A small segmentation model, trained from scratch.
Model: 9.27M parameters, 64-pixel images, arch mlp_mixer, norm layernorm, activation gelu, moe top_k, num experts 8, patch size [8, 8], layers 12, width 192.
Training: muon at rate 0.024, 6200 steps.
Rows from block 5 of a small segmentation model, named by matrix and row number. Rows with one number within an expert belong to one neuron, the router's apart. Each number is 128 + 32 x the weight over its row's rms, rounded and kept within 0 to 255. All counts start at 0. Numbers have three digits each. After the name is the row's rms in percent of the matrix's.
After each expert's rows are labels from the 100 images, of 14848, where the router gives the expert most weight on average: "strongest on" is what is common among them. Only what is clearly more common there than usual is listed. The data: patchworks of several textures. In brackets: how many of the 100.
# router: router (model.blocks.5.mlp.router.weight, 8x192, trained with AdamW), inputs 0-63
# up: expert up (model.blocks.5.mlp.up, 8x384x192), inputs 0-63
# down: expert down (model.blocks.5.mlp.down, 8x192x384, transposed), outputs 0-63

# expert 3
router.3 093:142116115171081134118101089132119142090155155138135158129125168145115092125184096132124097089179194168107182126084160122119137149209104064158063120143120153110108077153091176126089123140118131
up.0 104:128128146174123128128128128128128128137128128147109128128150191128128187143096128128134128111128128054128134241128141112128192118128128097122137085072091128128128096116128133128128128150108128
down.0 102:128128088128128124128109160128164149118161145163128056064111114128128128128128081139190128128128068065128102128128159087143128128128128071089205128128128128105142128069128128128128128128128128
up.1 100:128128128052093128057134128140093104128128128128167093128128100128128128128128182128128128117128128199189128100122128127109128156132128254131134128128180128128026070091128169179195128128128074
down.1 104:128166128104129128203081128068141103148131128108120122128160128128128120149146071143128135183128104153157145078145128128162128056167097143139128109128128128117149145115139152128180179154128079
up.2 100:128128128130128131128094128107150112151157128128128093193128128128177128118127128111131128128084128113128128128128128128128128097116128174172074141112005209128192128128053128079099065128060128
down.2 106:085093160128194128121128153188113110181122128128128128128128128128128153132087128128190092116128132130112128105088224088131128128149100078128128128207128113112128175125128128128037128149128212
up.3 083:091128130128128116128059116128128058128128197162109199128128141121128128128128128128091084128161136105128142132102109120152128196128128159188142128242222128128128116128000128128128102128128128
down.3 087:182144134173128169128146128177151147074128082118128128128159132207128148128128117101140178104128128159049030128128158124128128084128215074128128083253078128128128128157132128144105128156071156
up.4 125:134128128187128148124140102168021173093188128039126128109178128128128121128089215128122143115128145137128152128128092141184128128128120136128145128128128170128128066128094206107179154094137059
down.4 107:092060124128197064128166128128138150073188110128128143146163109128128128094125128132192136109159090128062128128128073128128058128128051128128142192128128128128128128072080128121133203128162200
up.5 120:142132122173128128128141130103132119129101128101128128167088128128125112128188141128128128128128051180128196164219128128128082123151128128132128128165128128133118128136128096057093128213074142
down.5 113:197105144106128169155128128128070129178128042123128128128128191111128128124087128098157045169111185116128128128133118128128105083096128128116128128160128128136198128153108038152128093105165128
up.6 102:168128128063128069137128036171126128089178128064128128127157128128132128128046128128187203128128128213128196094128128149128074128128062126194128128138128082128115128128127160116128128158128051
down.6 107:128128183143159192098128128084158114139115056105144128128154116128128128128109128128109128128128128128128157128128225128091128128128024134114128128179084187085111116128084128128128076128128066
up.7 144:126126128085082140137077128128128128069128108128209098128128020179128137148128128128103128159128165099097128128111128128128087088086128086128128171138128176107128092072128098206119157128128128
down.7 148:073146128191179160191109128128128178075128128170128102148157191128111065128089133175128075085128128118128131175128134178054126128169128128128128096076128076082128225191112128100128130128129126
up.8 114:128124128029120128169129128128107128128082156102120132128128122128128092128148197128128128128225134128118128128121128048085111127128122207128169128106128108128162154134128128151089128223128061
down.8 100:128161072115082128128132128137168140049128077161128120110128128128212190206128167099128128176185138128065128128128132128128128128143058003085128148128128169118128128086128049122128128128117184
up.9 076:128166149129128128187128128115128073090128177128086128128088128128128128061128128067128128048128128154128168128117055167124128098164089128128128128128176128128128128128128157128128178177128128
down.9 076:107128144128138128128139128128128214128128101128111173154105128128128113128128122128128128128099129163082128128105150128002079226128128142102128128128128128128128128152128128181128050041128128
up.10 092:157149128085140180128128086017141177128125208128128128134183140157128119109128091128128128201070128138128144128114109128128128092128128128128128128159128103072127128163161027175128128151128128
down.10 096:128168121128128128138132140128128128128104089128128096191180124118079121152087154128128079158128109128164170047170129085081128128128106140128064162101128154173173128178103163128150128023197173
strongest on: diamond (100); patches: two (85); centre pattern: diamond (67)

# expert 0
router.0 096:050078148143151084148111097113050159173097118136122117163117145124178147192150177153140123069138143140097065113095122130106157127204136127155123151106138088149146089164126152172172099099155140
up.0 115:146128154166128105128128128151128120128128117066128128128128147084101165074130009128128146067128128110128169176128128128128110128178128119128128073128172221128128128128128128125226068045128133
down.0 122:128156128176128109085104128113128135179134098131113178154128128128163128153094157128157123128128089128079128074031128124111128128128128160128128154128132045160102128216128116109080065152130128
up.1 100:195128046212184128128081128147176170128128128128128128165128157128128128128136094142128128091098128199128187128067179122037118165120166176102128128128129077115170128122128090141128128128097128
down.1 120:128128240128109128099118204106128057128212128127141128070179128128145185069128107122128124128114170020128121101142128128128101127128128135120128128128128128083128084090098128083128128128128099
up.2 076:147211128113128128128198128069047128128128128128087114070128092116128068148128128145128128128089128128106165101128128128109105148127128128140156153128165140128079128096184144128069201151142128
down.2 078:128043122127128128128128128128128128096184078128136160144128109166128128128102066185149113128128128164128128128110128082109091128128198105128128145144076128194077159128097128032128159128128196
up.3 104:128154128104128128121122128132120128128128128128159225093128131098186113099092067128128128134099128128108128128240128106128149128063137126101128149073128050161128128092152204189144171128128143
down.3 115:182134128050124093230128089116128143128128128140128085128153128148128181128140128128128172128182128055127149128133128128000128128128097128140128149128060128181128103128128010128128128128128128
up.4 079:183121128080168118128128144095128154128128174059151128149166128128128116128128128142128067128128068102128037128166128128148144128128128128142163128128147080113128128128128095111128128109092064
down.4 083:128126088128060128203128073173128128128128128184058128128160128128176179072169128128128128119128128105165128102098210142059128172128128128128128128128078128128128128153206150159128144189140128
up.5 105:137145184128128028128127189166128117169128128128128128167128197131132128171128149171133110128135122127152184128128128088154128128128128141128217128128128059128169137128145144153128159128093128
down.5 098:157128128128127128128128104071186194156140128125128128128128046128095128154064128086128086190137128128222128128128104121128123096128128128159173082075189164179128128128146148128128128145128128
up.6 079:163128128175176114128134128255128128128091176128128128128128231102077091128128128128103197128128099128128128128159128147128128087128140104128128128128128128128128128248128141128116159128128129
down.6 084:128165128128128128190075076121128128095086099207185155128162098132128069128128128128128128160075140128116142097128128146128128128100219084128128128133128128124128128008181192063128129128086138
up.7 062:128037128128128010128131128128128203128140128130233128129128128162128073128128128128128160046128128128099128128128128128089210128115128128128081128128128128128128128128128128128130128128128172
down.7 066:128128128168177210100128128128181074128119108089128128128128128181128128128128128128128147248128128184128193137128050128128128128129128073129162128128133128128104128145128152128148166128068097
up.8 138:128128187128128178192128156128195097178160048128080128094128204128128110153128072128128162156114112128051231172053128128128128049125104182130120128159150128128128114112128082158128019128163126
down.8 114:183128130139128140182128128128134128132190172128128128128128107118169128128111082128128051128107128076053128000171188128128141128128128128128191128174107128128164128128128128128123156128190128
up.9 093:128128128095128103128128128128163114238064046114128128128128128128101079128158128128128143126146195128093190173139128128128152159137096103115095128121085128128087128106204128171092128128198128
down.9 099:128128128128142143128128045159128201128186128128128128099128064128194128128070128123128127165128128100118128110121126172000128119128128128189128178147093128128128128128128088137128141143041174
up.10 133:091128128128058128180159128071115161128128116128113133172128128128160089157170143145128141122192128128174128128128215128128191128128092128153038163118135128104125000128051183127136137162092128
down.10 138:128143136128130198195128066142194141081059128146128128134118103128116092128143170080128166159105128088128158088128071092144128164112128142121128128128068128106128144128128128128128128056154118
strongest on: patches: two (76); mosaic (43); spotted (39); cloudy (38)

# expert 7
router.7 103:136137137088129058122114133143156098102151167130159145116209159147130158102142137087137166147122150154093126117145123122155130158111125166159144172211117107157126118102096113160154152179100107
up.0 046:128135139128128120128098162110173128186135128128128117128203128128185128128128128128128128146138128007092128129070111116128128151128128128128128128130128197128192128147135128128180128128128128
down.0 050:128128125175183116128128128128128149050169128128128128123128128128170128122128076156128128128128088128128128128175128128128088128193128139190122128045167042128084146093128144162128076150160128
up.1 100:089204128128128128102170128168128128128128128109128177139146128182177135128100026047128128181119128128114128128128128102165192128085156102066069159128230128173088128128056128144128128128128053
down.1 095:128033143128095128128128128052128180142098128128124128104128077180128128136102127128128128147128128128169128119080128122128104132093128152128128055135109128128123128128115145128128111086064180
up.2 088:128128037128136128128168128128128128128141092128128059128165071128126219128128128084128128128128128128128128139228095128128128128069044128128224082128128128105178128128129128119135000128128149
down.2 088:128216128128128128128158226128130095076171128128069128127128128075106102128138128085100128128084073128128170071068128128181141212128185128128094191128102113181128128127128196128128205128189128
up.3 076:128057113128128128150012122128138128130105128148039116207128147128091143123128128079178113128128097128171128111093128128128128147187128117183084128208128098065128128149128128145128115128073128
down.3 068:128199128128128160128128188128074135136128156128128128160128200128175128128128115148137127128078144128156128072087128128077128128128157128128128128128128128128128161128108135141128128101128136
up.4 069:128106128200128130128128057179180128162160088114128128128128128128040076207128128128080128128128128015128128128128128128128128173128079203128128141128128128104128117104128128128128117065179128
down.4 080:183128128103075098128098128128128106128138128128128128128128128128198128128138128114128151128118069071128130128128168115156181102128179128182128128128176175190053128154128128076128128128128061
up.5 113:128149125128139128132128082128128128111128128128206128139128070128128128097128112128118128100128128088138181128128122182153004128128128128100103128089128123160128104128120133128134108065102084
down.5 089:128128128209128088128032128128126128128128074128128128128171000128133089234128128161168128128128128049128128150121102128128142079097128160128128140121128128128191128128167193128107124110128128
up.6 092:164128062210102043128128154128128128128128126128128128123164161122131065051191132151128078128128128128183066126128128128126128128152067128128128121128128128101128128128183128117140128128128128
down.6 095:169128128126128128156128128128128098128128128216128166128014128101126170128128128128128128132128023128094128128128128128189068137104128128070158128128167128128125128146101128128128099117193128
up.7 090:116051084176141128062155145128189060128231128128128128088128128132128128105036087128174055109156089128138127128128163099128128128128128189128128085128128142194128101128141128090146044140128151
down.7 087:128211100085167128176144128101128159128128155128060128128059128128128124101128071128128121128087061193126230110180128128128128210128128131103128128128180075159078131128128202128128123128117000
up.8 112:063053171166128116128179128103128128128128136128165128181075118192107122171128093010045128218082128119112191128146128174148156128149128133146128156128128128134128128147073180090128136128104128
down.8 113:058128127173083128128128158111116128194188110140147173000128128135083128128128170158106128197128128145128128143133161128113146194142109093206177078104128128128128111128128211140085128149128128
up.9 084:151122114205170128070128128051128128128153128175128132140051189139128128128128128128137128128128128128157128128128146128201187151131116128128169128128128087128128128128128128083128128184191139
down.9 068:128099133171128128156128128128128180128128128116167128130128137128100219128128087128128128110128128103123128116128128128130073128099128026128128128128128128128128128101128128128128128128000128
up.10 086:148163128089114102160128126123128128128142175128128153079132172128128122189097105071128059128087151118128110132145174128128073191128128128167128128126128128137008084081073040128128161117128128
down.10 084:128090102168098128117128128128185036128212128128128166128223124128175164120147116128128154161128128128128105016128128128102205128128128128136128175128112201033128099188128208103128091085099113
strongest on: patches: two (86); grid (35); triangles (34); scaly (31)

# expert 2
router.2 105:182163116106087126153181117114113220148114134183127164191110125117102151181109170106142105146207089110085203156109139122125120142177120126162120117106108180136085157062134132076118198152120127
up.0 094:128146128142214128128128128128196046128128135128128206141060128095117119156090085140132166143128078157066128119205128128128128128128128208128128107128128216128139128119128128110051128128200123
down.0 118:128128128128023180128128128128128123128128128128197128124148122152128175128112075089138128182128128128128128080094140068128128046162128128135128137128085113047158128181161164128106157128128128
up.1 093:128131128245128128128150128128128107128193096197057161128027128128128128128132128128128128128104123128082184128128080128128067128128128053130128090128128107128128033128128128123128128128128179
down.1 084:100128128056128128128216135128128128096128128170128128128128128128141104128128200071095128128128128090128128096081158128128128154128128128128195128128128128128086215079128194116168128128128128
up.2 048:128128128193128128143128128128000105157128128128128158128138128128128099176128128128128123032043128155128201128128167128126104128142128128144151044157049128223050128128091128128093128128128128
down.2 050:128128128124128128128128128128128106160128128132128020128199128128128128105128128128152138128128128128168049052128128128154128128128179128128128128128162128128191128050128187000059128072128024
up.3 126:129123128152177125128207158202106115042165140091040172053081140153128132128148128191094128168255099093128128100128111115128152128128128075137128128113097128131128128128186128085092162094128169
down.3 135:128115115165101128128128120108159113128128124154223092128128175112128128128128230008163128146125194128128128147151042171112159148128153128128140137128128211120116128133086188155140145130128118
up.4 058:128128128131128162128087128128225041183132128128128128128116128128184128037128128128089128166128128128173128128128128098121128128128128128128128225098128128128182116128128128128117128038087011
down.4 058:120150045128128161128202128128128128156128128134128152048128128128128203138130128128128138169128102128036128128128128120166069128128128134126062002128128105148098128120128075128107163231128128
up.5 064:128128128118090128128169069128128156163073128029128128128128128128128128118128132128128128128128128146117130128128106101128128128128128128125192128128066128128152128118148098128090128128189128
down.5 073:126128128128103128128128199102128195079173131128128212128128128128140128128128151128095128128145084041049128128125071128105136128128190128128081128128128134128083128110146125128156149167108106
up.6 084:116105128081174082128069128077128128193128160186198111232128128133128128173179128110128128055142128147003128080128129128099128128041069128128128128128128128152128132160160128128128128128122128
down.6 075:128128128128020128144140178128128128062128128128017128123128128148128163034138120128128167128128128128207128136137155121128128128128128086128128128128128128128182128128129128194128128088128081
up.7 052:103172128128128128106155180138128128128141128128128091227128191000128128128128128113128128128128140128121128128136128128128128148128128107196128049114109153128128128208119088073128110121128116
down.7 055:128128155077128128183141128101128189128128255120142128128128128197125128116110151128128144147128128128128128128125148075122128128128128128128128128128128082128128178128128128100174128186116128
up.8 113:132128128102066140128152128128128128128190128115128138226141128142128093149128167126108128168128140128167128120183208128128128128128128128147128136140113149225090128128128128128035158128068153
down.8 120:089128097145128188159170128105128128128151128208128128151128093128128153128098030034128130128157128128112138128128128128069095128094110079121106128128160128128240149128128128099103128128158171
up.9 087:128152095128128162110164056128128102106128128179114058128128128128188130129161059128089128214128128198080164128128121128128128128128156128128113128076153139128128126131187128128106009073128074
down.9 086:128085128128170128128128081145128102128128142128188169159128114128128209080128128078175128128128174042090128109128104179128121097170157128128146109137073125128128128128128128151139128210161128
up.10 125:193128131128128128063082128079093158128128070128128146214161043127075128151130128128128162168128128128128076128107118115145079128100131128128128120098128091128116128128143128143214036128097114
down.10 126:106102124128157128128122156075111119128000128128128128104128159128152094105128128128128128128128128128128128170112127128128128089185101088128128128134165158128128128154097128128128128079192177
strongest on: patches: two (75); rays (64); striped (58); centre pattern: rays (41)

# expert 1
router.1 102:101132147156153103132128077129098107137108155107163185164094168128098164172094141136152146092121064117166147135119109122105186105125142111104070069143135156127160163121148145042171128084103157
up.0 091:185157160163128143128084128128128128148153092107128128128128128128116128128092142185128100128083177128128128157074128154089137139075134128128110128128128128125090128128173128108128083128139128
down.0 096:084046128079105128128176128128128119199128128109128128070128128135168087164128093128164128100128128128128078128167128185128128152128128128156128128150092197166128057128147128142117124162128129
up.1 056:128128108128128128128128128128128128087128128128217115128128092171194127128128128128128173120128128128128128128213128011128128128128097153128136128128128124139067128128128128143128210128128128
down.1 063:128094128084173128128197128208128128185128170095128128056128128128128138128126128089128128091128107128128128190128154128135045074108128128128128128128128128128206128229128128066128128169128162
up.2 123:128128075135107118128106128128128128128171097005128108130138105107128128147238128103048142128230128034090161106088127128128085137064137128128128128139128093128128128128080106128128128128128128
down.2 118:128156178128181209131179128128155173128128128223150128104128128128154128128073128127128092121112131128207112128230165128128021128128128142191128042128128128090107142089128070110096116128128115
up.3 095:044104128128128128128154111128126128128219023140118109077128183128128128128153162038197048128093128168128071114128128128129082146112142128088136123128128086198180128128128128128147128120128128
down.3 084:169128128107128052128097150082096127128097128128132196128168120109128157128102237195128141128128128128128128128128000128128128128056128128033126138128231128134055131087128128182080145113078128
up.4 124:128128095161129119090128103128131128189153128128128080231128128128128128128128149032152191199128128128128085128216128057074167122128081187128120128128128063143128123128128128100137058128145128
down.4 121:128128128137128172128111094128128140128095103128128118105070128128128189128152128104114066150137128116128140128128128150196145085128128072061104198107128128128128128128131179245139180128128072
up.5 102:128128128168191094128149128104128128184128128128128128150212128114128033128160128128144128038151128128128168128169128128103128086128064128128128161128128121128128117128128128130071128133081122
down.5 094:128064128128033128172128148141162128128128116128136128128133128128128220128128088128184128187118128128120128128083128153128128128120243128066128128178128068128128160128128178128128128156165054
up.6 081:128128202128128128113048128128128122128128105101128136114128128178059128132083128128106161063128177128135157173128128128189052128128128128088128128128128128128128128119196018155050128128128196
down.6 074:150139017033128128064127128128128088128128128082128128128128150131223090069128110128078151195138128128072128128128128128116128128128199047128128108135106128124128089070128188128128128128128116
up.7 079:128128184128136112128162160113140128128053167062098128074114064185119128128128128195128128160165128114075128128075208179146236128010153123092130125128146128128207128128130145056151185146128118
down.7 090:128128128128128128119066215183128143128167128201205128181180122010128128154128128128093056054059206128128128113221128109128095123148105159128110128128104113169042120117128178128128128078103128
up.8 084:155128128104128130128234182136128119128108128137107128041128128128101162134128100128109128128165117128128037128071128151128128156146128128150105090128128184202144128128196128128087197128200085
down.8 085:128045128143128094123128174128128188128128128056042128128165213112128128128114128128161128108088081128128215128186128226117109128128128186128128128128137116136128084128128175059128089031128104
up.9 102:123135128222131128128183128128194111134128136128113128058096152128105128163064179128172128129128162128128077169128163128128128128128128097092128181167128128128161142077106062162106132078093137
down.9 095:120128128128129128128117128128119128128128128128128128128128128162134110128141132130124128137128098128048110120128050098128128143134161141122131012094128085128128155128152128128128128128082103
up.10 101:152088134141128142049128145128194128128127128150128049081210122112128137085081128137055128176128159128133128128135128062113128128147128113098183128167121128128128128185136071141128184128159128
down.10 095:095127234128142128178128062173081150154029206166128128156097094128096132128140100128128061128128128084128128147128178150128128128056112128144040128128152128206128097128129128128136073128108140
strongest on: patches: two (66); plaid (62); checkered (42); spiral (40)

# expert 4
router.4 095:114138121144156171112155146162082130137182171119079096103052041095131180188168125108144100103191095094111140115146157158176169166118125113082168128112171155152105098167097148149083153156146125
up.0 101:114106128187198104128153042128214109099128067094136154128128128140104176101090100128128128138090128128075128109129150128128128120137187088196128128128182165128128184181128204099140128160128101
down.0 096:128061166144128128128128134166056128117128128191128128128153152151125177128170128128128108135083128128128161089128105128128217128118085196128089128103133109128128128143141085128147131082128128
up.1 037:128163128052059128128128128128041128128128128128128128128128128128106150122143073128142128128128128128239128128128068128128128188128128128128128128155128128128128128128077128128113152128240135
down.1 043:128128128128128136128121074128128128128128128153128085128113128128128128128128128128038128178128128128014094053162128176128128128128128128128096128128038128110128149128128128128143130128128122
up.2 014:128128128028103128128128128128128128128128128123128035237128128128128128128128089128128128128128171128128128080128128128128161128128128128128176128128078191147128128128128128128065255128144128
down.2 017:128119128128128128128128128128128128128128128128128186042128035128128128128128128128128128128128128128128128128128128128168128128128111128128036180236128059065128128128212128128098030102128128
up.3 096:144136128107128128124128185182053137161101128128128128138172120103140117128128152128128128193093127128199128128128120135050158068128102128125167128103128128180128199128128128128128176152137128
down.3 078:117033122128164128128128098128141128093128118098128128128127128122186128128128128128141128128114128087128092122068206128128093128128128187128128161209128151128108085128095154128128091128128128
up.4 139:033140115128173159147163128142003130128141128128128071175128128128106058128165162128128034128231128139128052100091128128128157128128138098110113159128133128128128128128148182093183106128128101
down.4 144:212041069128113128111144128128120151128034128165128172159116119110178128128128129142128170128104128159128185153128128128128115128012128128114145128153119154049128077128170118146169128129128152
up.5 090:128074128075128136139072128093117109128128128128128128157128071128103128051139128128128164128174128123128183117180128076183128128152128097109102067015080158160128124128120128013078218099121142
down.5 086:128128092128128128101199130128128128080112128128128128048128128128128128128128174125087128128128128128106054200128128155138195128128087165128128128151247128128128128128128114157128034128128123
up.6 023:128128128128128096128128128128128128128255030172128128086128128128128128128128128128128128079128149218128128128128128128128128035128128128070128159128128128128128164128235122128128128128072128
down.6 027:128128128128182128128214166060128128128128098128128128189128128128128128128128128128003131128128128043128128128128128128052128128128128128128128128181128128116128128128089188128128128128199128
up.7 039:187162128128128128128128128128197135128128141128128019121128128128128128128128092246128164128128128128128128128128128128163255127128128128132128128128104149128128189128128128157128128128128128
down.7 039:087128128128128128072199128128128128151199078128128128075128045089128128123128128065128128128128128128208128128128128215071123128018128128128128128169128109145128094191128128128074128128128104
up.8 117:118154128128108128128070211128154137103128128128103128230128186066134128151128181093153145067108128128131203151098128128128128128128171140169127115216128105128128128128152159128123071126101128
down.8 135:121128150128128128193128103054128139128128128138128128031141128128092069074128136175128054171128104076128128128135128121181086128247101128128204128149142128128128115120061128135128128128159128
up.9 087:071120190132191137174214128104128128128192128128128167068129104124128128128128128147151035128128123146128204095128058198093128128049131128128128128105101123121128118093128128136128154128128128
down.9 085:132128128090092188128127128120128128128128128120153128168126128136128128128125128128148136128128128128120095125128128140100182128128128000128128142134128160128128128131064128128128155128153128
up.10 117:049175128128128128128158159128128128128128107128082113129128189128128126159128128128073128128100087189041211067036114128128128162128128103144200128128128222170128095138105128090146176128103150
down.10 116:099088125128111187128128102135128122198094127154128128195168135128128134128073128128128128128128128140128128133159128097162128056128171102087123128128065173128152093077154188049193092128096128
strongest on: patches: two (73); plain (58); bubbly (49); furry (33)

# expert 5
router.5 092:175160123111110123128103113109120115105083086108126089145095081059102129109158135090146047171141111155114085115108113154145087103121182119085133207181158140102123191128126121149127119193103117
up.0 120:128152128128128132093128058130079128000128128128128055128128174199167128105128154128128120144142160128128128130070123166128133128211184128128128128128158128090128128148164128128103128116127008
down.0 117:128128128154128153127107150128128128190128128128128128205083128128128085128128128194129128181100128076128128198128155097128128128113065085128128198175106234133176123221128128128125128120128077
up.1 074:128128128167128128128128128128172118128128092128128144096128128119128163097071140128111073170128097147140055128099144128128128128123141204074088092128034096128042128128140128128115092128035128
down.1 078:131128044128128074124128113128128128170128128128105128128128113175150045033152054128128128128128164128163158159214128122053128128128128142128128147161128128128128128128128128178128128128087105
up.2 096:128128128128128128128128128128128128128193123123152128083128125128158128128128175128129043076169128205165150123128200112054128166095184095121100128055128158128093028128159128128078056128237163
down.2 098:128128128071155204128128190128144147108136217128128107128128128110127128052128128128128176089063157128109128024128119108128128067200128092180096076139120142180166128128128025128128128097128106
up.3 105:107128126198158101128128128128128125050128120128173128142128132109102105128128098128128128128128111139111000128116073128128128128100216128150128132177128128062128083128154135146170051166121134
down.3 107:057128128055128128128128150128112165202128175128128021128150128128169128128115141128094128183128128111055215128111159146107174100128147141128182128128107128171084151132128128128128076130149176
up.4 105:105132128128201128128128144128101128128166203128128128103128102137071132170128070128128128108128128128147131095130067128134128097128128128131128141128156128148154168128128128128128131095114128
down.4 095:128122151128128090128128144128128125177141118128181124184152159136128128010085128139148052115089126128159128108128132128150072128128145128118109128128120094128128109151111096131128128128205128
up.5 032:122128128128128218128090128128171128156128188115169125128103224180210128128128128128128128071101128195128214128128069128055128128102128109128076128128128084128176128100128128128128069134184128
down.5 030:128090033222128128128128092183128128174128128128128128128128128128107128128128128128128128178128128060179128128094128128128134128128128074128128128159128128128128128000170128128128128128128128
up.6 100:128128164175128128128128128139170128128186089128128094128158128128097110109128174128128128128128128128128128128149081128128128137130128128128128128168128128108187128174128128128128128128128094
down.6 104:128128128128128128136125128128128128128128180120189162096118007148128128162081128132128128128092169097128128123128114170090048128199087069152174206128128109055128123128128142128128128133128180
up.7 073:128087091128166128007128051128128129128050156128128128118128128195179128128160132128128128220128000124128177127141128128173128128219128188092106128051116188128145128128086128066128128118189128
down.7 062:128101128128128228128134143128161127013101107128128089128128128128128209175145128128128128128128238128070128128205057148097128128128128153128128128128128096128128147128128179253128128195136128
up.8 081:128019105066128128128128128128128128170169179128103125128128126128083120117182131128128179126139118128058135109143169138121107100188128113128052127128113166126144208128109027197128049128194075
down.8 080:038219159153102128124128128136128128128128140227128128153148121128145128128128128072214128128190128157128128128128130128128128120172128128128128128128081128128130128113159164128189128128175128
up.9 064:127128128188227127128128128128128180128128144128128073129128128128170128140128128196128165060151128128128128128128128128128016128128128128128114158196128101128129177128168175114128081128128082
down.9 074:128128128128086125128125114081125128128128170144128091128128128128127128128116059128128128169128106128185128126128128128220193128128101128124124128128185111178196128128128100081172160086128152
up.10 128:091137139104172128128196128128141118131128128128143128128128165109088128128111153204128056128128183118102178128147128128128128052128128153128132117128101118062083213128110112093193128128128128
down.10 130:141128202165101084119128128128128104139128128128105136128066128135128128128086182126128099128117087128173149128128110143128000128128128139143128124128118128128186032128128128174168109128094078
strongest on: patches: two (70); looped (43); cracked (38); speckled (30)

# expert 6
router.6 111:184153078157082153110119130139184068118166144081173128142117132122128141125171116149107140157165099153140173156159152135129075160049096120101133129130131157129098153048136131139154128101127117
up.0 157:128093128128148159167156128025025078128138179177128076136128082167122065128156128128132151128156185138046081085151128143128125095129128128176073128128128128137128091247143128128139128100128128
down.0 126:128128128131116100128123129082161111171128076073128135099129144128143128128129128128195118128128084123128128128086145128128128161127128128100128128089128128096128128102137128175128128128128128
up.1 072:128205134077128128163128152139083128128128121201135131128128173084128111128076207136128128152128128128134128128130128128128128152237156076054085145128150128128063128128099170152128128165128154
down.1 076:078074098194128128093128170128128083128128117078128128128161128115084063128128128134042123123151091128128117112119128128179077128082128229156127137087129128125190156128127076086128129128128091
up.2 099:134128128128149112128144128067192128239119128101128165128104161225102128092080090064142235128191125099080128140108142124183213127128126128128159082128033128128128128128187127107146137109128128
down.2 110:128141128128128128128113128128128128099114193144128128146128118118128185128128207128128106128148157087150128121128150127045190128128057128175122128128066128128128128128083128123095150128065126
up.3 035:128071167128177154128128128128128128163128128061108128128128128128128175128128113128128033150128089128128172128189128214054105128128128128128128092132181128128128128148128128128128128128128109
down.3 042:128128128128128128128128191128124128128128128077128107128128128128128128128128128181128221128128128128128128128128128123128128128128202080128128128128128128128128128141128128128128128128128182
up.4 071:177151128062143055128091128128131128229069128128128192178085150098180128118128128059128141178130113143128128099128128128073186128128128128155231128199045128097128128038128128128128128116099176
down.4 069:151128128128128128088128128078128197128128167153073128128128117128128128128160128155255128045128089197128128172128128128111178128128114134128172190084104128128128128128128087128128128184128161
up.5 116:128128083174128128128128087115131128128128046104128128172083128128128049128128128128128024128096119128189130208128109147157120093128128128128102051103128194102128180128148128128127128128128128
down.5 138:128128208101128138137142108162110141175128200128128132182128128128178182121120128123153128128148149137128128033085076136128128106168122091128128220147129138110128145129207082158128128197139196
up.6 089:130145128128151098128154121155128082219145092128128128128018128121128128128128128128102105116141200128099212161128128128128128129128128169063130128160206128115126144184120127128128171114128128
down.6 097:189128121137128105144128128151096184128128128129127128140148128128200172128135128077128141080088128152133134128128112081001128128093128128128181095128128142128128128142153172147128188143128128
up.7 114:119128128128227128135128092128128107124180140058151128128128128072090048122128115128128128117128049123128121128128136156110090116128128114160046128154128109187128128128128128128101043182128187
down.7 125:128050110115098128128152126128128015128128114128184128128107128190128128128128128173128128128098128095128128128097133085084082179026081131128131145116097118148128109128139132112148111212175128
up.8 067:128062028128128128130128128128160076128128090140153177128128091166213128128128128128128128111126128128128128151043128128128212128078128128128128128128145128128041128123128157203128128154128119
down.8 067:128128187128128128131128128110128144111128241155128128078114128214128096128128086181128195132128128219128128128128128128128028110128128186199152128128156128255175212128128128059128128128105128
up.9 117:128128106128128128188193163041128140128128069128128128169149128129128128113146159128209108128128155106128128128145125123128128162128128128127128158128128145104128110109128081091128133130128128
down.9 111:128128149128179128088129096105138128128095128022094064166160128128128128090055128128128177128225140128128098045143176107128128128119128109128128156132128131183128128087128208128107115166128104
up.10 106:128195000160128128190128128162148073189137154128123135074128176128128128141176060128128124128131128128128128128074150128156179128173128128128128128128128200134128128128128128162128128103020128
down.10 118:145128179150111167108093128128128106128128128128128161163101100126128128162128128128199191128128128128182128086176092128128078080114128091128128139158144148125128192128125131128166128055128128
strongest on: patches: two (82); wavy (43); crosshatched (38); labyrinth (30)